From a checkpoint of a small multi-label image tagger: widths [48, 96, 192].
Rows from block 10 of a small multi-label image tagger, named by matrix and row number. Rows with one number belong to one channel. Each number is 50 + 15 x the weight over its row's rms, rounded and kept within 0 to 99. All counts start at 0. After the name is the row's rms in percent of the matrix's.
After each channel's rows are labels from the 100 images, of 14848, where the channel reaches its highest value: "responds to" is what is common among them. Only what is clearly more common there than usual is listed. The data: procedural textures in two colours, tilted and lit.
# convs0: first 3x3 conv (model.blocks.10.convs.0.weight, 96x96x3x3, each kernel summed), inputs 0-95
# convs1: second 3x3 conv (model.blocks.10.convs.1.weight, 96x96x3x3, transposed, each kernel summed), outputs 0-95

convs0.45 072:69 42 40 55 49 67 57 67 40 52 72 58 60 37 34 23 61 69 47 44 60 37 41 53 48 59 62 58 26 57 20 47 51 58 30 65 45 47 33 88 62 40 53 64 41 66 52 54 26 52 53 52 54 47 54 49 56 18 49 48 43 29 43 51 56 42 49 53 32 90 64 57 59 35 73 61 74 48 54 47 38 57 48 64 58 23 87 34 63 65 27 73 17 66 34 29
convs1.45 108:51 45 66 42 54 63 54 58 60 39 42 57 64 44 43 46 62 58 64 29 55 45 58 68 59 50 33 60 36 51 50 53 54 54 41 43 63 45 00 36 89 68 39 70 50 68 69 78 44 50 47 81 64 24 61 43 33 46 46 31 55 71 52 55 34 41 39 67 34 81 57 72 33 45 47 38 52 34 49 53 61 78 41 37 57 71 63 43 49 54 27 68 77 59 69 18
responds to: fine scale; cracked; speckled

convs0.36 087:35 29 94 58 59 38 50 62 35 44 19 38 58 38 38 49 37 48 44 33 53 36 48 33 56 23 64 66 48 38 44 37 44 47 48 52 50 49 58 59 57 36 63 41 62 39 55 34 71 58 59 34 37 49 78 58 39 71 42 57 45 84 49 22 40 61 72 63 57 14 52 74 69 36 59 47 81 36 64 53 56 54 61 14 49 72 63 63 60 33 45 67 38 41 30 67
convs1.36 124:57 69 51 49 33 47 64 39 55 46 53 47 52 42 73 31 57 85 68 50 58 61 52 53 45 51 40 57 33 49 56 24 47 56 46 59 37 65 79 75 49 53 59 58 17 58 47 34 54 45 51 53 25 78 39 22 00 56 15 51 58 74 55 51 53 54 53 33 43 51 32 39 18 39 45 41 48 46 49 36 69 65 52 26 62 61 52 30 42 40 72 35 46 40 52 42
responds to: seen at a slant; fine scale; honeycomb

convs0.83 111:53 30 14 59 47 66 70 59 54 83 67 56 33 64 51 48 46 25 42 69 52 65 74 27 66 35 70 52 78 49 47 45 66 41 53 75 36 44 51 64 53 84 55 49 61 45 70 45 52 53 20 32 40 35 50 16 47 19 76 51 46 74 57 58 62 51 60 65 45 25 38 33 64 49 72 52 54 45 47 55 29 54 38 50 26 54 35 34 27 45 45 56 56 61 46 54
convs1.83 100:63 47 47 42 49 66 40 36 64 52 22 62 44 57 70 33 40 32 59 36 61 45 71 39 66 32 50 70 31 50 58 75 78 59 18 45 55 41 51 01 51 82 61 69 68 50 60 51 49 33 61 70 38 39 51 42 51 59 30 61 55 74 48 48 39 58 81 67 35 30 61 49 47 66 51 59 61 55 54 49 15 35 42 49 35 40 50 76 37 53 43 41 23 34 63 58
responds to: red; ground colour: red

convs0.40 100:72 27 70 51 49 48 46 47 39 34 43 49 66 40 34 39 42 30 21 28 62 48 55 43 21 99 62 59 30 39 53 46 35 48 54 35 43 17 44 13 44 44 39 52 57 50 42 57 51 71 39 46 52 34 49 31 42 74 61 34 46 49 81 49 56 58 49 68 63 56 44 43 88 59 56 35 40 47 45 40 39 59 53 50 57 41 72 57 61 49 48 68 55 54 97 64
convs1.40 103:46 34 38 45 51 48 48 76 54 45 49 43 39 66 70 21 51 66 35 70 54 68 24 32 23 32 42 56 63 48 46 57 50 35 40 61 48 42 57 49 40 61 33 55 49 47 41 35 62 47 54 55 55 54 65 46 61 77 60 27 51 33 04 47 44 59 55 55 43 56 24 34 05 82 61 52 80 60 53 34 45 43 38 69 64 41 68 39 61 54 89 63 67 50 49 30
responds to: rings

convs0.6 078:53 56 10 41 38 30 58 65 58 44 55 27 53 45 21 53 52 46 40 22 64 44 52 54 48 56 70 62 39 36 62 35 30 61 20 81 41 44 37 26 40 48 60 35 27 32 58 46 62 57 47 35 66 69 65 71 49 62 54 77 55 29 76 76 52 38 27 43 50 39 69 50 60 48 48 35 89 54 51 46 62 41 50 69 81 74 36 59 44 55 41 37 34 52 51 58
convs1.6 096:48 45 35 41 24 39 41 63 44 53 29 58 60 53 70 53 65 67 34 42 43 59 43 23 61 64 69 45 74 62 40 31 51 52 64 47 53 48 60 75 53 63 14 77 77 61 69 60 59 44 55 43 65 61 51 48 54 54 53 42 57 65 34 31 40 64 68 51 42 36 49 59 51 58 40 70 49 43 31 66 58 29 62 79 34 36 69 40 32 35 38 66 00 65 57 74
responds to: fine scale; cracked; speckled

convs0.4 101:22 72 39 44 60 65 38 41 49 45 53 33 30 90 48 53 44 33 50 60 47 52 35 36 41 75 59 62 49 67 42 43 55 66 54 56 64 42 26 41 56 46 52 63 52 37 74 62 59 52 52 51 34 42 40 51 47 30 46 50 55 57 58 56 36 39 12 61 41 04 50 46 25 64 78 47 58 43 71 46 66 50 41 63 87 78 60 81 33 54 30 47 71 41 34 58
convs1.4 091:79 52 49 55 65 53 37 39 59 85 42 40 52 15 82 72 56 34 44 62 41 55 63 49 43 39 77 42 67 50 64 27 59 28 63 49 52 50 40 45 40 78 57 44 39 55 54 69 68 76 63 50 58 43 57 43 71 44 54 29 66 60 30 30 50 43 65 33 68 30 61 35 63 33 76 32 49 75 86 69 74 43 54 27 51 54 50 53 44 36 43 52 53 44 37 31
responds to: fine scale; cracked; speckled

convs0.25 123:59 69 47 62 55 71 55 52 56 74 27 54 24 83 00 42 58 46 72 43 57 31 59 78 47 61 45 47 79 58 60 49 65 43 40 63 72 49 64 19 48 61 35 60 50 46 51 46 38 52 52 83 43 58 52 58 49 51 36 34 59 36 55 73 36 52 23 70 52 27 64 58 42 55 39 52 46 45 61 63 47 15 45 65 36 57 41 50 45 45 66 29 37 48 39 39
convs1.25 123:46 44 43 52 50 40 46 75 62 70 68 35 26 59 99 51 54 61 63 63 45 69 44 64 45 53 34 37 64 30 52 44 03 51 55 55 65 70 59 52 58 50 37 38 44 42 52 38 57 26 49 77 38 34 72 64 51 41 63 68 51 49 36 34 51 63 59 63 34 24 58 61 46 36 57 37 53 57 52 29 56 60 56 37 60 57 51 37 52 58 33 58 30 70 57 66
responds to: fine scale; scaly

convs0.79 130:56 37 49 54 61 53 53 63 51 69 48 48 48 47 61 53 38 59 60 47 58 43 52 58 56 18 58 44 57 54 45 45 29 52 34 38 62 16 89 64 47 76 06 54 43 53 58 58 60 58 76 56 74 60 51 55 43 45 63 68 53 02 49 30 26 25 31 48 24 33 41 45 75 48 66 42 39 53 61 65 68 14 45 57 30 52 53 57 51 38 43 36 44 61 47 69
convs1.79 112:49 52 45 46 63 68 42 43 52 43 58 53 32 78 42 20 20 31 36 79 44 31 38 47 64 49 58 43 67 66 46 59 18 78 51 77 57 48 47 18 52 29 52 63 44 65 54 59 46 42 62 49 76 69 44 71 65 35 87 41 53 25 65 54 60 33 52 44 60 73 52 57 64 48 47 51 43 32 33 40 58 38 39 53 39 75 47 65 34 29 81 34 66 51 56 39
responds to: seen at a slant

convs0.77 110:52 26 63 34 42 55 69 41 00 42 61 38 35 66 88 57 53 34 36 38 53 23 53 55 89 39 46 46 50 71 71 63 31 34 39 42 71 44 75 40 33 60 45 68 47 61 53 77 40 68 57 31 60 61 37 59 39 45 58 36 87 30 57 54 72 43 46 52 51 49 53 55 57 64 57 54 63 43 53 44 36 40 58 34 45 55 45 71 53 32 55 61 51 56 65 70
convs1.77 085:32 28 26 77 37 37 35 42 80 52 37 22 46 40 73 46 34 54 65 32 42 63 37 54 81 56 29 67 28 38 48 33 89 80 56 30 35 42 47 05 56 38 34 50 52 57 24 47 47 41 71 43 56 46 43 45 52 81 51 52 46 41 24 43 42 66 50 69 49 52 49 53 74 37 39 46 53 52 61 25 39 51 49 58 43 55 33 48 54 70 50 62 42 54 48 49
responds to: black

convs0.30 113:41 35 08 58 43 45 39 51 47 43 29 63 31 55 46 43 34 41 57 50 62 35 56 56 52 34 52 54 68 48 51 56 48 49 31 76 70 66 47 47 40 48 19 51 29 45 40 67 63 42 54 92 67 60 52 35 52 74 70 34 43 99 58 29 13 60 41 60 59 30 40 30 46 61 45 44 42 43 50 48 46 46 47 58 70 67 53 44 30 46 65 61 41 58 13 67
convs1.30 126:44 46 49 67 47 46 58 50 58 42 45 34 57 45 74 63 75 47 31 91 51 22 72 66 51 38 62 70 42 53 64 58 51 60 54 65 32 54 32 38 27 32 71 36 62 36 27 40 66 50 46 49 17 28 65 56 19 76 35 76 39 75 47 69 46 58 36 59 39 54 40 56 34 52 37 63 53 43 48 25 65 73 58 63 50 38 35 36 35 72 18 48 46 43 60 43
responds to: seen at a slant; striped; spiral

convs0.0 084:40 58 18 33 66 63 51 73 62 67 51 34 54 55 08 37 59 76 43 37 42 77 71 69 37 66 54 34 55 52 57 61 63 37 25 68 56 61 71 46 52 71 63 43 72 59 62 72 64 65 44 32 59 52 65 32 44 44 59 39 63 42 53 47 37 43 58 53 52 72 64 50 56 57 64 43 52 44 56 35 80 41 68 42 75 71 24 35 57 44 44 44 34 34 64 10
convs1.0 089:37 56 53 61 49 60 50 43 38 68 27 40 54 17 62 63 47 62 37 68 61 61 50 33 49 50 46 36 61 44 26 47 36 25 44 49 46 22 39 76 62 74 73 66 59 71 54 59 50 56 40 46 65 44 66 63 39 49 49 32 16 48 56 82 73 74 42 52 43 64 37 43 45 41 72 56 53 58 17 70 19 40 67 42 65 32 67 74 55 39 31 62 48 26 31 64
responds to: rings

convs0.85 083:43 52 45 54 36 67 70 94 65 38 51 53 33 53 23 67 43 69 69 50 60 67 65 62 51 34 54 59 55 65 80 53 33 44 45 65 60 29 27 40 47 51 70 60 30 55 45 45 56 38 58 53 60 31 42 55 71 39 35 56 51 36 37 70 42 56 34 78 29 47 57 55 49 75 58 41 08 46 65 63 28 37 57 66 54 64 30 53 61 24 27 28 38 58 46 74
convs1.85 107:23 47 42 48 36 48 23 57 49 30 58 38 54 46 44 50 61 61 60 49 39 57 48 25 37 80 54 15 46 58 40 53 23 41 63 54 74 66 46 52 57 55 31 57 69 50 54 70 54 48 60 47 65 25 30 49 54 39 63 60 74 66 28 28 26 35 39 50 55 69 77 53 69 66 44 48 55 46 79 54 49 56 45 56 22 74 55 48 57 67 00 54 22 58 48 51
responds to: fine scale; wood

convs0.38 101:41 24 22 22 52 54 28 33 60 61 74 50 42 57 44 69 38 59 60 66 49 38 60 68 36 68 59 59 74 46 52 29 58 67 69 43 44 76 58 38 42 71 54 31 62 45 45 69 55 47 58 60 58 47 32 40 50 58 61 39 39 53 74 72 46 42 56 77 41 00 46 43 66 46 49 37 57 61 49 54 51 44 58 57 66 56 64 28 48 57 54 46 34 67 38 87
convs1.38 097:54 36 67 39 60 48 54 51 54 36 55 39 47 48 42 57 62 68 36 52 34 40 69 55 56 39 51 55 57 59 61 33 70 54 28 12 48 34 57 47 40 60 45 54 35 59 50 52 52 75 65 31 72 35 85 48 71 72 30 32 39 63 20 52 39 49 84 38 55 29 53 18 50 64 63 73 44 36 91 34 59 47 55 65 56 44 35 29 71 59 44 49 57 57 38 18
responds to: fine scale

convs0.13 082:36 43 63 52 53 43 61 13 69 42 55 58 36 80 51 69 56 58 21 60 51 37 35 46 42 12 48 33 38 59 44 78 49 66 45 29 55 73 53 48 45 39 60 60 76 53 45 67 50 46 48 50 39 38 34 50 59 76 47 39 46 72 35 60 74 40 69 50 73 65 20 54 37 57 16 49 46 64 54 69 35 51 45 34 30 62 53 41 64 44 77 28 80 49 64 50
convs1.13 084:78 74 55 60 53 55 51 34 55 49 48 36 39 31 59 51 62 58 25 56 59 31 48 41 31 45 28 38 55 27 29 82 33 39 52 58 17 65 48 33 66 40 65 44 61 57 14 54 73 34 60 10 21 73 73 63 48 59 53 53 46 52 44 60 43 37 15 44 52 35 50 48 23 60 51 49 31 56 49 51 54 75 52 47 55 49 55 66 33 59 37 46 35 28 43 69
responds to: black; ground colour: green

convs0.73 098:53 38 54 58 41 31 56 50 56 43 61 55 58 17 94 54 56 41 47 46 54 62 75 25 68 39 36 46 51 50 69 60 29 44 52 81 53 42 79 44 30 52 25 25 53 63 44 68 60 84 76 37 84 43 43 55 31 61 32 48 63 72 41 43 53 34 60 42 47 26 46 64 57 46 41 21 62 45 42 38 60 46 63 70 37 53 47 63 33 55 49 37 65 77 36 65
convs1.73 080:42 34 37 52 70 14 49 51 62 64 36 44 42 69 71 49 63 77 52 19 43 59 55 61 75 46 50 72 43 63 49 44 74 21 51 17 57 42 42 34 45 46 31 59 51 49 41 48 20 32 58 52 34 43 30 53 30 52 60 41 47 63 15 36 60 41 65 46 65 42 44 55 64 49 30 68 42 47 67 54 77 27 58 63 58 76 31 55 29 45 37 57 18 68 53 54
responds to: seen at a slant